A small image classifier, trained from scratch: activation swiglu.
Rows from block 3, named by matrix and row number. Rows with one number belong to one neuron. Each number is 200 + 20 x the weight over its row's rms, rounded and kept within 0 to 999. All counts start at 0. After the name is the row's rms in percent of the matrix's.
# gate: MLP gate (model.blocks.3.mlp.gate.weight, 1360x512), inputs 256-511
# fc1: MLP up (model.blocks.3.mlp.fc1.weight, 1360x512), inputs 256-511
# fc2: MLP down (model.blocks.3.mlp.fc2.weight, 512x1360, transposed), outputs 256-511
gate.680,094,245,177,188,215,198,217,204,205,190,199,189,199,222,178,236,208,220,257,207,198,199,204,231,202,186,201,197,213,192,240,184,187,209,222,230,181,262,195,210,187,178,159,211,213,196,194,154,173,183,198,209,213,190,243,195,194,165,229,196,203,218,201,179,198,193,215,164,217,195,195,170,207,208,211,177,182,196,212,177,192,203,210,214,207,167,192,189,203,221,220,207,217,177,220,196,165,223,197,205,202,242,233,185,189,201,175,215,196,197,161,212,185,220,225,174,201,161,207,217,204,206,229,206,182,207,197,192,155,171,181,213,207,207,171,172,207,206,176,167,215,175,172,247,195,237,189,215,205,180,189,182,180,200,167,227,210,217,172,204,199,191,212,206,169,203,244,195,185,198,156,224,200,211,178,165,183,192,211,193,181,177,208,206,198,201,205,211,189,187,214,197,200,208,197,216,220,217,182,204,226,210,159,190,195,225,200,160,187,201,232,222,209,196,143,237,198,205,193,225,213,183,204,230,190,211,194,191,203,240,186,211,190,185,238,209,208,226,183,159,205,164,211,177,181,195,179,208,212,207,176,189,214,183,194,197,191
fc1.680,092,231,194,172,216,226,193,186,227,194,197,185,205,212,204,203,222,215,245,218,208,202,230,220,198,182,235,179,210,226,230,197,173,182,202,222,220,223,160,196,203,186,188,183,200,187,183,206,226,190,186,199,190,202,243,184,205,136,245,199,236,216,202,169,183,186,226,204,194,201,219,166,210,211,216,196,183,188,199,217,172,183,228,191,184,183,185,204,204,221,184,202,203,190,150,191,190,217,178,219,199,192,215,211,186,193,198,178,201,219,180,226,161,252,200,194,193,177,144,212,183,206,209,220,172,186,222,175,192,202,195,205,213,189,171,181,189,231,192,188,221,176,185,210,188,218,221,227,235,175,163,199,192,212,185,214,191,176,171,173,168,210,206,186,213,199,232,216,200,225,180,220,220,208,192,219,203,209,222,222,220,197,211,182,196,184,222,191,213,142,186,172,172,193,185,239,206,209,204,192,232,226,214,230,192,215,209,158,215,202,226,229,184,220,208,209,172,184,210,219,204,188,202,228,215,209,159,188,173,217,168,215,206,205,241,232,189,259,193,166,218,236,194,239,201,205,185,211,214,197,185,206,206,179,191,213,208
fc2.680,093,230,209,204,238,203,211,183,209,225,191,204,202,181,214,168,206,182,212,199,212,189,200,212,190,211,207,181,193,224,212,225,197,172,169,212,171,131,214,194,189,204,202,188,193,210,196,186,186,227,167,226,201,202,211,206,212,182,215,183,174,194,213,215,188,197,213,190,196,194,190,227,227,192,193,225,205,189,210,210,201,180,173,171,186,241,177,203,180,186,214,198,179,223,215,173,205,194,208,154,201,233,166,229,192,221,215,179,193,186,164,182,171,223,198,188,226,202,208,212,213,224,209,198,176,211,188,195,127,191,196,191,201,184,145,218,164,198,203,215,210,173,210,224,215,223,165,185,206,186,211,166,210,209,200,218,166,209,206,213,158,184,163,180,194,178,191,233,227,197,215,217,206,175,220,185,227,218,171,186,209,220,201,227,184,182,205,188,195,177,207,168,162,221,190,214,225,204,179,231,185,210,216,202,226,171,226,211,183,196,208,214,195,199,196,179,230,217,203,236,190,199,220,186,249,183,253,220,193,202,239,183,201,181,229,212,193,199,180,193,212,210,226,166,180,253,215,204,197,183,199,213,195,176,195,181,212
gate.681,100,209,209,186,187,216,209,190,196,220,177,174,225,210,221,223,226,219,213,205,190,209,184,234,184,221,237,172,168,188,205,218,235,229,171,222,211,235,199,196,192,229,203,207,188,195,261,209,200,181,194,188,217,222,205,189,175,220,217,179,227,167,169,155,176,207,189,207,200,194,226,207,161,199,222,209,207,182,160,199,241,196,214,210,191,223,143,177,229,191,192,220,211,202,215,236,183,224,181,233,171,197,179,187,206,198,178,234,172,230,196,181,173,160,205,213,181,209,204,209,192,199,210,201,198,191,216,157,183,168,196,185,198,190,208,180,182,233,211,165,185,185,223,166,194,170,178,156,191,166,202,198,203,187,191,209,197,188,214,186,229,199,174,187,194,214,194,217,178,186,160,192,199,187,226,206,198,217,188,205,201,179,220,166,189,202,232,202,209,223,181,211,202,205,193,223,179,225,198,184,210,233,190,176,205,216,217,193,186,185,166,190,201,212,183,245,165,195,187,188,189,205,210,213,222,225,209,208,219,198,203,216,194,191,217,241,191,200,200,179,208,179,191,211,192,204,224,230,220,195,220,180,207,235,215,203,199
fc1.681,105,204,197,219,172,217,164,213,175,195,223,180,178,198,229,226,216,197,186,182,223,171,173,210,174,201,209,195,197,175,190,193,200,214,190,212,221,254,163,180,214,202,169,189,178,208,222,178,220,160,177,198,194,209,199,217,202,179,228,219,186,216,184,184,206,196,207,191,215,215,192,208,181,182,195,207,144,185,204,213,221,226,194,232,217,184,219,233,213,212,207,213,218,176,196,203,194,197,188,217,204,178,231,199,199,226,176,210,207,221,199,237,191,209,199,173,163,160,185,223,166,248,198,204,206,204,157,230,177,184,158,223,180,180,213,205,206,184,192,151,198,202,201,176,175,181,210,213,166,175,223,184,193,186,184,188,225,195,210,183,237,185,208,208,200,214,210,171,234,210,200,221,216,209,198,169,197,230,205,221,203,200,192,186,195,202,224,228,199,168,206,197,190,174,192,250,227,187,171,232,186,213,217,226,210,190,212,183,187,215,235,173,225,214,198,223,200,219,210,190,228,193,172,165,172,200,251,200,210,192,199,247,215,210,222,232,183,215,224,201,168,218,206,204,187,173,213,174,215,179,201,210,237,230,217,208,225
fc2.681,113,208,167,224,208,192,199,196,205,184,197,222,218,201,179,245,197,214,173,207,203,175,186,198,189,168,181,195,201,214,197,208,223,196,176,168,188,191,185,211,221,225,215,204,202,202,214,223,177,194,195,207,175,178,194,177,149,178,191,158,162,220,209,219,216,196,195,218,149,199,172,196,185,198,217,234,176,192,175,226,184,215,183,215,248,215,204,216,186,237,198,219,191,171,240,200,166,185,204,207,223,192,173,187,218,203,187,185,202,194,181,238,188,210,191,203,216,216,226,181,201,193,188,184,182,226,182,230,191,209,208,193,193,211,227,199,157,217,200,195,187,168,221,191,189,224,228,203,194,203,169,178,223,183,189,189,206,215,211,204,189,191,182,207,247,199,209,186,186,199,175,193,193,212,202,213,193,211,189,210,175,272,206,188,198,225,222,221,172,180,203,227,192,194,177,211,195,229,204,154,214,178,183,214,245,214,197,199,159,172,217,197,175,185,180,203,241,199,177,172,204,233,211,189,202,212,235,230,197,190,196,193,211,179,222,177,172,184,233,181,200,176,170,167,150,259,222,221,199,191,210,173,196,221,174,209,191
gate.682,095,180,198,218,224,193,184,242,201,219,200,222,197,171,218,247,202,191,144,178,178,183,212,209,188,187,199,192,243,215,213,237,219,217,184,230,168,185,209,142,196,203,197,213,209,216,180,202,217,176,179,187,187,162,242,173,171,208,214,212,196,162,205,196,189,227,193,223,186,193,198,205,215,203,162,210,202,182,207,191,205,196,207,198,223,186,195,212,232,181,217,205,204,212,210,214,203,205,155,206,197,173,178,168,181,221,177,190,196,201,191,206,219,179,208,206,215,248,209,214,206,205,206,189,195,244,188,183,166,178,181,237,185,153,214,185,208,212,200,193,171,205,245,198,190,185,230,170,172,174,178,225,216,198,203,183,204,194,178,207,227,192,188,206,221,188,221,213,218,218,249,194,222,192,185,202,208,187,232,173,215,201,137,208,178,187,209,179,233,245,212,170,224,186,213,219,182,199,192,185,218,199,193,194,216,188,194,179,182,188,199,187,202,178,203,156,198,177,172,168,223,206,214,189,178,199,225,224,213,225,194,210,177,197,203,181,190,220,164,205,209,210,224,181,171,185,231,205,268,206,166,174,200,192,212,204,221
fc1.682,100,179,173,202,194,212,204,210,203,229,221,222,213,222,205,191,179,236,197,204,198,205,209,232,193,185,202,185,216,242,230,288,196,181,230,186,171,192,203,185,217,191,206,238,216,226,174,175,207,181,207,221,199,172,216,200,140,224,206,223,230,176,203,189,221,217,191,192,220,254,169,210,190,171,199,195,205,213,212,193,212,193,187,222,204,218,186,182,234,155,219,198,218,214,218,213,229,208,175,194,209,193,199,171,199,220,168,228,209,192,178,173,180,184,210,187,238,215,235,181,168,226,218,194,207,231,203,185,200,168,204,248,167,177,192,202,199,192,217,202,187,216,234,191,200,200,197,213,241,201,187,240,217,182,211,224,182,211,209,179,220,218,214,200,212,162,217,212,189,182,260,209,177,194,220,199,205,192,192,224,196,192,156,225,176,160,194,202,199,216,200,162,231,179,208,217,188,216,172,216,223,177,204,235,226,233,166,205,190,158,170,188,217,193,204,168,196,175,195,189,214,203,191,198,204,171,230,180,226,215,183,210,202,190,211,195,190,228,213,201,222,180,212,204,200,172,251,233,240,232,180,194,197,213,205,206,207
fc2.682,104,228,177,203,236,199,190,178,176,245,236,187,213,235,198,170,205,197,182,208,188,216,182,186,227,185,229,178,211,195,208,207,171,189,203,216,187,189,231,174,254,203,190,192,218,216,196,162,211,198,213,176,207,196,180,194,206,181,182,178,204,193,206,227,205,158,168,180,188,204,214,204,209,165,195,240,212,202,196,206,220,222,211,239,217,194,186,197,182,165,200,230,204,208,217,191,206,211,185,189,192,237,167,185,212,192,198,183,207,173,185,223,154,216,260,230,172,178,207,202,171,216,221,188,242,222,169,192,226,188,173,185,218,200,189,210,189,205,234,192,207,205,194,168,214,179,183,188,225,215,205,194,188,207,192,197,233,202,169,196,180,226,229,218,186,220,201,230,220,137,190,214,240,194,173,210,166,233,204,201,191,205,207,162,223,198,195,194,193,170,180,211,185,232,184,198,192,218,184,185,209,211,190,218,179,261,222,178,207,198,187,205,192,156,179,218,166,247,217,210,225,204,206,201,205,199,203,213,202,207,201,193,201,191,181,218,176,208,249,163,197,202,177,196,206,219,229,182,190,186,217,201,172,195,164,222,177
gate.683,101,228,199,212,195,194,185,194,234,191,199,166,197,203,192,198,229,171,196,201,204,178,220,197,199,218,216,208,197,208,150,205,188,196,172,163,211,226,204,169,206,216,201,180,211,207,173,203,199,227,233,211,220,214,205,187,176,200,194,200,241,189,201,200,203,212,232,209,189,213,174,163,226,171,194,207,196,223,182,200,206,208,196,224,230,223,202,184,207,189,165,196,168,210,234,200,183,190,216,246,211,170,182,201,239,186,202,198,214,204,178,157,238,188,227,248,161,232,187,194,195,219,206,201,234,179,205,193,204,201,215,194,215,221,198,233,180,226,194,215,222,228,232,234,222,207,218,207,227,231,180,217,187,189,191,229,196,177,197,214,210,200,194,188,205,203,189,203,195,201,179,192,205,240,210,234,225,199,186,208,157,224,220,198,198,217,212,210,197,146,199,203,194,200,175,176,191,239,216,185,236,174,189,172,212,184,220,215,194,204,234,151,231,165,183,158,213,172,211,181,224,220,189,184,201,238,212,211,217,185,193,224,208,218,185,198,178,174,202,213,225,200,196,190,206,225,192,195,191,154,202,164,193,179,204,148,220
fc1.683,107,203,200,179,219,182,210,219,186,158,264,217,233,162,203,217,177,213,204,196,191,230,214,197,213,176,191,208,232,174,196,199,208,208,187,206,210,218,224,195,184,201,210,219,193,208,218,205,231,192,184,209,220,187,188,179,171,186,242,192,207,213,176,232,184,191,230,190,212,220,198,228,199,203,212,227,213,194,163,205,205,173,202,202,216,222,197,224,170,230,197,202,188,175,214,216,195,167,199,187,214,211,217,179,197,177,177,155,207,182,169,202,201,181,178,217,188,184,208,234,205,217,201,233,218,187,197,204,190,161,181,209,206,175,224,205,193,202,218,171,189,184,172,167,204,218,197,160,199,192,204,202,175,199,221,200,219,216,214,205,141,189,169,202,208,193,201,173,178,215,191,203,203,216,222,181,201,201,198,207,223,214,200,182,194,209,225,197,183,193,221,214,182,185,176,177,211,203,202,209,222,177,217,184,205,210,217,203,206,174,201,187,174,205,191,196,192,220,255,132,215,193,225,195,186,176,203,202,197,242,220,194,218,174,213,187,209,212,197,198,208,169,160,213,211,157,170,183,194,175,193,228,216,215,201,227,196
fc2.683,103,193,221,207,196,183,246,201,194,208,200,200,201,219,210,237,186,203,185,187,202,181,210,192,168,186,195,241,189,198,215,169,223,192,220,202,174,217,221,215,189,184,189,182,169,177,223,214,211,225,168,211,201,206,217,247,220,179,189,185,194,225,184,190,172,185,220,190,232,179,218,186,228,200,190,176,209,187,167,244,207,201,199,199,199,200,227,177,211,219,196,180,198,200,175,217,192,206,208,176,183,207,259,224,184,222,221,220,197,216,197,201,203,202,161,164,190,230,217,213,225,217,198,155,242,218,197,207,215,194,211,171,167,201,198,210,199,187,217,221,236,184,159,220,193,202,198,191,212,200,199,212,215,193,210,185,187,204,217,215,208,196,170,190,219,200,217,173,179,205,173,228,208,196,172,207,206,181,203,195,186,207,199,190,212,176,217,206,197,199,180,168,200,215,203,189,228,187,199,212,227,198,195,220,178,183,216,202,187,196,155,200,192,179,206,187,189,209,201,214,220,187,243,209,212,176,191,167,207,206,219,185,186,190,181,181,168,194,167,197,179,183,219,187,183,145,221,232,211,209,171,191,185,190,211,170,248
gate.684,105,216,184,202,203,209,195,223,183,205,205,221,212,200,209,232,198,189,217,208,212,228,173,177,197,179,241,189,193,203,184,244,201,215,174,187,198,209,189,236,183,228,173,191,188,211,235,195,179,197,210,210,188,181,179,186,216,211,206,199,227,221,198,182,188,193,224,207,188,190,208,182,188,216,187,143,218,222,229,191,219,193,166,213,211,180,203,200,173,220,218,218,182,188,218,196,226,173,189,213,212,225,181,202,176,216,222,187,208,187,189,226,239,220,164,172,154,246,196,216,184,214,192,217,193,187,162,223,220,184,191,195,183,158,195,246,175,168,176,207,203,184,164,186,233,203,221,195,245,196,231,196,209,215,210,180,173,197,176,200,192,193,226,220,211,204,203,206,170,196,201,216,187,181,184,175,246,197,180,187,186,176,231,179,202,187,230,196,227,164,233,226,200,211,223,221,241,158,225,190,219,196,207,226,178,196,207,187,224,219,234,190,185,188,177,207,252,202,217,200,217,234,204,189,170,241,186,191,231,185,200,176,150,207,186,199,191,210,197,192,189,187,200,183,156,228,211,202,172,188,201,202,187,221,179,161,187
fc1.684,111,205,218,174,197,183,195,192,210,190,196,200,209,225,204,190,225,209,217,203,180,196,207,199,198,208,197,185,166,210,205,206,216,168,189,235,165,198,182,197,176,190,181,212,211,216,200,208,198,199,175,187,207,185,226,220,204,231,194,196,187,196,226,195,182,211,184,185,163,203,216,192,222,199,212,215,210,165,198,197,196,227,153,219,177,231,216,185,203,201,198,162,195,189,215,214,215,174,232,143,201,175,202,212,211,227,181,148,226,198,233,177,185,173,179,190,238,190,195,216,210,176,217,176,200,161,217,176,188,224,183,178,175,185,228,204,213,166,207,183,166,279,192,229,179,223,184,232,176,246,186,203,198,236,188,212,179,205,234,183,175,206,199,219,234,208,213,195,240,221,200,214,185,203,216,198,197,201,235,237,171,235,207,206,227,170,165,201,179,195,176,200,200,188,211,170,197,232,193,201,249,199,196,205,224,211,194,213,209,192,177,200,230,202,201,202,193,195,201,174,162,204,214,181,212,202,194,180,210,209,207,175,187,205,195,228,214,179,198,202,184,205,211,151,196,165,206,184,217,180,174,198,249,188,173,185,173
fc2.684,104,204,169,178,197,166,162,207,205,203,218,190,192,222,188,236,223,206,227,239,195,170,166,193,184,178,191,183,205,195,212,186,207,213,202,194,196,208,217,226,218,198,223,154,211,181,201,206,163,197,204,218,211,191,201,175,195,171,212,207,197,198,211,161,198,188,238,189,207,195,199,215,192,195,201,210,211,168,200,202,218,145,203,237,250,217,185,186,203,168,216,196,188,196,222,206,206,222,210,167,237,184,171,208,206,187,193,182,212,193,214,166,189,194,156,199,226,184,168,165,163,199,204,203,185,189,204,174,197,225,233,213,154,212,233,218,202,213,182,197,196,189,209,210,196,217,193,184,189,261,223,202,187,198,205,176,194,226,215,195,181,185,213,180,217,224,179,196,203,191,219,211,167,192,242,217,157,147,222,182,190,220,194,209,207,197,168,181,200,157,201,216,192,183,186,205,207,202,198,200,242,196,182,197,196,210,189,197,220,223,190,177,194,197,203,191,163,234,174,208,199,186,217,221,212,179,194,187,217,219,181,226,172,208,205,219,209,178,210,223,233,190,199,198,183,229,202,209,234,219,199,192,259,187,194,174,202
gate.685,102,237,222,202,194,210,170,182,210,241,200,229,248,213,199,169,221,210,161,190,211,209,190,209,170,209,212,195,213,159,203,192,210,248,186,170,199,196,226,191,164,203,185,224,209,210,220,190,236,222,229,161,234,194,187,200,208,203,185,201,193,186,228,206,167,193,185,197,217,150,251,208,190,237,211,177,223,194,175,179,236,166,180,190,217,176,189,187,195,189,188,201,222,209,165,211,210,205,192,193,184,193,177,192,215,198,197,172,153,212,221,196,274,170,177,212,192,202,215,208,223,211,206,186,205,214,188,239,185,202,216,214,243,206,208,192,195,199,170,207,194,188,184,201,224,199,201,217,210,178,205,182,209,207,206,195,205,208,193,195,162,189,188,183,178,220,199,180,226,167,197,198,173,157,197,190,179,205,198,181,212,200,205,199,227,179,197,198,172,168,176,204,198,225,159,175,162,188,210,238,215,210,178,157,202,202,201,199,178,220,173,188,189,192,201,216,218,188,190,203,234,170,218,204,185,158,193,203,175,188,189,191,201,223,216,154,175,216,201,194,187,180,169,219,221,194,230,209,194,225,212,218,176,205,238,196,201
fc1.685,099,171,200,201,250,192,242,168,220,193,204,182,160,185,219,175,203,243,210,191,162,213,252,198,205,199,204,190,214,191,200,208,209,220,179,206,218,184,175,206,216,195,202,203,175,187,223,178,173,221,210,218,198,196,228,205,207,213,224,193,192,191,205,205,210,228,178,188,219,171,172,217,175,204,234,230,243,177,205,190,171,193,206,195,192,197,184,234,188,203,212,216,183,179,178,216,187,185,183,158,204,200,183,193,194,202,196,180,207,226,162,189,195,181,172,211,185,201,176,171,185,223,189,166,180,253,195,180,199,191,186,226,215,152,212,210,183,224,198,217,178,209,172,180,207,184,222,214,109,206,191,153,176,197,253,199,192,191,169,192,225,187,235,231,234,194,185,182,182,236,209,196,215,202,180,208,223,203,189,204,201,178,167,179,200,188,241,191,191,194,204,184,213,193,226,193,208,205,196,218,192,166,206,214,199,216,194,213,177,165,176,176,170,227,161,186,204,184,192,189,217,193,191,202,228,226,217,194,219,190,201,215,249,204,168,213,219,192,184,213,200,234,224,243,199,185,189,215,215,239,179,216,225,180,177,182,245
fc2.685,095,197,189,181,174,204,208,239,202,199,216,196,194,198,204,224,185,197,169,199,189,217,199,218,212,155,197,210,209,182,190,213,236,195,169,221,210,197,202,209,184,180,234,204,203,226,166,231,190,224,209,184,194,204,200,194,203,194,196,188,182,217,219,204,212,196,194,228,247,232,198,200,200,179,213,193,179,213,189,216,231,244,185,195,222,207,238,207,199,240,225,225,215,188,209,184,187,181,185,192,203,173,190,187,207,164,186,173,209,202,170,153,158,204,157,203,201,191,253,226,222,147,194,202,208,190,223,206,204,167,250,195,213,213,215,159,218,195,153,190,193,220,198,193,202,178,213,206,164,231,199,210,190,196,227,193,193,227,154,176,205,171,162,181,213,193,175,207,194,208,197,164,222,181,198,181,214,181,210,172,186,186,204,186,200,208,189,204,189,207,220,190,229,166,189,211,186,204,156,177,239,181,198,213,209,156,225,225,194,182,189,203,243,199,195,194,205,185,206,194,187,219,212,175,195,191,174,208,187,157,223,192,199,194,212,208,212,213,190,213,210,212,219,179,203,209,180,260,191,177,189,192,214,244,206,195,171
gate.686,098,200,209,168,207,197,231,204,214,240,162,213,230,219,214,173,224,210,209,200,213,202,228,190,235,210,166,148,182,222,205,208,207,196,203,197,183,153,208,188,170,166,206,225,201,194,159,188,177,209,172,185,210,192,187,196,193,200,223,173,196,193,215,205,188,200,203,165,166,204,188,202,220,222,196,216,164,225,181,214,210,194,209,209,174,235,206,234,208,214,249,227,210,187,229,200,194,203,190,174,231,195,216,222,205,198,175,199,228,155,199,220,212,198,192,193,157,207,221,173,196,196,195,178,185,179,211,188,193,209,196,202,229,233,196,186,158,212,187,210,186,192,205,246,204,217,196,182,212,180,183,206,194,207,166,202,215,210,209,207,212,193,193,222,184,197,185,172,198,177,215,213,198,202,209,213,194,198,235,198,194,269,184,204,196,185,200,193,193,177,196,206,197,208,206,197,208,213,138,216,208,223,261,216,170,229,227,203,229,189,172,228,186,234,204,236,198,203,187,213,224,202,214,210,204,196,191,228,181,241,177,198,193,215,205,184,211,206,203,202,195,217,181,251,178,214,212,219,199,190,203,199,203,187,209,196,196
fc1.686,099,204,185,236,199,216,201,199,211,150,229,200,184,167,160,241,212,214,191,204,220,207,185,206,177,177,224,232,230,202,223,169,199,213,200,171,225,227,197,275,230,225,178,221,228,211,234,207,191,203,215,212,169,196,206,194,164,208,209,210,191,211,227,211,199,202,193,223,221,182,221,240,184,181,167,190,236,186,224,183,225,214,174,240,189,209,193,201,180,186,216,199,210,207,183,211,190,200,202,217,185,172,151,209,162,216,234,184,196,203,204,199,189,225,181,197,230,183,177,169,200,196,177,215,169,232,213,201,224,179,201,197,163,200,186,212,218,193,215,201,221,169,186,139,220,204,189,199,172,207,220,235,213,201,205,196,203,193,202,178,216,169,198,220,221,192,182,199,186,206,188,205,190,192,208,190,217,208,188,211,224,184,181,197,192,201,210,209,203,230,233,178,208,230,212,201,177,191,222,223,192,179,220,191,182,221,216,197,158,214,220,184,222,210,206,225,206,212,200,164,227,208,194,207,193,190,172,188,205,194,204,202,192,231,168,219,185,191,206,175,225,203,196,166,230,172,212,157,224,190,193,205,220,207,205,206,162
fc2.686,100,194,209,208,213,177,204,196,219,197,183,183,165,206,170,220,201,204,170,211,201,195,227,189,197,170,226,177,182,219,203,182,220,203,200,191,212,200,180,208,154,217,194,209,215,228,191,176,178,228,192,204,166,190,174,217,248,204,183,211,204,217,245,208,177,207,192,219,210,204,161,191,211,200,235,197,191,238,198,187,184,229,223,207,182,232,192,208,153,227,191,246,187,206,194,170,205,191,174,209,234,183,181,238,202,237,218,205,191,197,206,228,202,230,192,204,223,205,181,183,247,196,223,190,179,185,179,193,228,188,212,170,196,250,193,221,160,211,222,217,163,196,165,200,221,206,207,173,252,198,177,209,186,200,211,187,173,210,167,196,196,202,169,215,205,219,198,198,193,191,204,203,195,230,192,200,179,186,235,199,173,200,173,203,196,199,183,211,175,215,201,209,176,220,230,216,229,224,200,223,194,156,220,174,193,201,238,222,210,181,199,210,255,231,207,179,213,187,177,221,197,184,188,217,209,192,168,205,186,198,199,177,157,194,213,214,194,225,198,212,196,200,147,233,234,200,195,206,213,193,195,208,199,219,224,234,187
gate.687,112,189,160,199,190,191,152,178,220,228,192,216,196,222,187,208,208,193,184,203,228,220,181,241,188,222,211,199,172,200,175,211,212,227,193,218,170,189,227,230,175,206,211,170,171,197,205,179,166,193,194,189,206,190,183,174,163,233,194,204,184,207,203,223,166,207,193,197,218,224,180,185,203,181,225,233,208,228,217,237,187,207,194,212,212,193,203,199,208,169,200,214,200,211,182,199,181,219,213,191,181,170,223,181,214,206,212,221,241,208,206,203,200,196,225,205,189,204,223,187,225,203,207,191,193,205,176,198,218,167,232,211,181,198,226,235,208,193,174,191,206,183,176,200,184,216,206,192,242,170,188,170,244,196,198,192,188,195,215,200,220,201,231,225,208,251,154,236,220,216,249,219,212,219,194,177,190,192,219,220,209,180,191,181,223,214,214,188,214,188,205,189,224,184,201,173,239,227,238,210,228,211,197,211,189,207,194,196,199,218,207,206,225,231,206,194,207,223,209,194,207,209,210,202,224,222,193,230,224,208,226,192,224,204,203,204,210,206,196,188,194,195,210,164,206,217,211,221,196,193,192,220,228,222,228,205,212
fc1.687,104,194,172,176,180,205,191,213,177,194,209,186,162,203,184,189,198,182,208,183,232,223,189,182,216,209,190,202,195,157,178,217,176,213,198,177,167,230,215,177,188,197,209,193,176,263,181,238,216,183,179,179,183,209,212,219,188,225,207,182,201,207,176,213,169,201,215,205,195,227,187,204,182,203,198,195,217,196,236,218,195,213,200,238,219,177,209,194,206,211,217,229,234,216,195,165,195,179,183,169,218,178,189,125,183,176,223,208,172,188,223,206,222,200,199,158,226,198,181,191,200,186,175,178,216,220,214,187,234,169,192,211,186,200,203,173,187,208,196,195,220,189,198,229,189,214,203,200,217,188,228,222,197,196,211,189,187,215,224,188,214,206,214,200,211,211,190,189,146,212,195,209,206,168,211,146,235,177,203,182,203,202,195,172,157,195,227,206,212,194,229,188,198,197,195,185,221,176,200,208,216,204,174,187,195,175,180,223,182,228,177,174,185,193,216,213,205,197,211,203,172,240,199,209,231,194,223,231,205,213,208,200,155,168,245,226,188,201,204,187,214,204,191,194,193,236,172,204,201,197,202,171,201,171,224,178,198
fc2.687,107,224,178,224,203,200,202,226,221,206,202,226,210,211,217,218,202,223,189,153,194,196,164,182,195,205,189,214,200,191,208,237,250,208,179,181,196,214,196,204,205,188,177,210,192,195,219,186,226,219,175,226,187,193,191,180,195,197,190,191,175,200,213,153,171,199,206,216,219,226,183,184,212,181,212,219,201,193,205,222,216,241,202,185,225,248,214,231,222,212,214,246,241,189,203,218,220,175,228,209,179,203,213,209,182,130,158,171,212,230,176,192,200,195,173,197,227,220,212,162,205,196,195,198,187,176,194,212,200,214,176,212,168,193,195,197,190,181,199,195,214,228,245,172,202,194,210,212,157,224,213,230,213,200,201,208,194,199,203,194,191,213,180,205,178,214,208,185,221,206,187,218,183,190,221,179,188,180,182,201,183,232,223,223,195,206,186,202,214,195,232,214,226,190,209,191,199,197,230,182,230,211,204,219,212,214,185,234,169,156,183,217,194,222,198,189,202,212,185,213,194,170,180,215,177,167,193,181,198,216,205,230,225,192,194,209,188,200,196,251,235,219,212,217,195,182,181,203,211,180,224,196,209,251,224,206,205
gate.688,109,192,224,230,184,219,200,199,226,222,199,168,207,210,193,202,196,196,177,190,205,199,200,219,183,198,191,187,216,236,180,276,213,166,208,214,239,214,226,193,179,219,189,213,208,211,225,230,182,200,220,173,190,212,203,165,178,211,198,185,196,204,190,199,217,211,214,208,206,241,216,190,208,223,199,168,140,189,207,230,237,225,184,220,230,191,209,156,213,205,225,188,197,177,185,185,201,194,199,200,194,221,173,178,197,174,226,184,202,189,212,172,188,180,230,213,208,207,216,163,217,202,216,190,221,199,234,238,201,217,207,179,179,202,237,197,203,197,209,188,191,176,226,226,230,225,182,246,183,182,209,195,191,198,220,177,206,190,172,208,224,210,218,202,170,214,210,184,200,236,175,213,197,222,201,167,175,196,185,225,206,172,202,192,199,177,204,161,241,222,195,180,191,201,200,217,199,198,178,232,200,170,186,189,210,244,230,228,198,214,183,220,190,204,208,209,219,166,180,224,182,216,167,219,185,231,168,179,189,192,199,182,218,187,200,201,166,214,211,188,192,241,190,239,215,210,173,249,242,220,214,205,201,207,180,204,164
fc1.688,110,260,211,227,209,203,227,195,207,225,205,191,220,180,221,177,200,204,164,197,214,194,217,191,186,180,217,235,194,218,205,220,185,151,186,206,184,205,205,233,187,206,179,183,190,231,198,217,221,216,195,210,227,192,204,188,183,210,168,200,160,222,193,168,199,193,222,184,216,245,190,194,218,200,220,221,215,179,219,209,211,192,191,171,187,208,206,185,229,218,213,207,203,221,209,199,206,213,202,177,234,199,235,202,195,203,196,190,225,200,205,188,213,182,199,204,202,189,208,183,237,221,184,209,175,203,178,217,199,219,208,176,203,217,219,200,185,244,189,181,155,175,208,179,215,208,229,229,204,170,179,188,183,192,213,200,234,206,229,232,187,188,236,219,218,205,241,195,206,183,225,199,220,172,207,196,180,188,221,173,191,215,201,187,207,166,227,171,191,174,196,204,167,173,196,201,176,246,185,218,199,211,183,217,208,204,227,168,176,151,171,184,149,180,163,229,196,204,206,190,179,195,174,243,210,162,214,189,179,184,212,204,186,191,212,216,206,215,226,202,188,223,184,180,181,193,213,199,214,222,189,211,192,234,188,243,198
fc2.688,110,213,194,218,206,192,182,215,242,236,179,199,192,200,237,211,202,203,189,208,183,214,204,201,197,210,195,189,187,200,211,213,225,199,198,185,170,206,180,189,156,201,198,171,204,227,191,172,194,201,221,195,204,186,184,183,212,203,203,201,152,212,201,158,204,218,193,210,205,195,187,225,242,203,256,209,203,206,213,195,223,184,197,198,191,187,215,185,193,194,246,210,154,191,177,182,218,157,194,236,214,197,221,210,205,219,200,241,223,236,214,232,204,174,206,182,220,221,193,215,168,220,180,204,173,220,182,238,188,197,189,211,171,212,163,174,232,242,183,213,160,167,193,208,161,192,223,202,210,223,206,197,192,189,211,194,163,191,216,199,183,176,233,192,210,201,180,206,208,200,198,243,260,211,173,214,224,189,200,215,208,193,197,225,229,170,183,185,233,191,175,157,164,212,211,180,196,209,214,163,210,191,214,194,208,197,209,189,211,204,187,220,195,199,170,198,164,194,224,211,224,204,174,214,183,180,203,214,182,207,203,249,202,246,187,229,209,176,208,182,189,188,196,203,202,217,194,254,220,186,210,197,196,171,162,222,204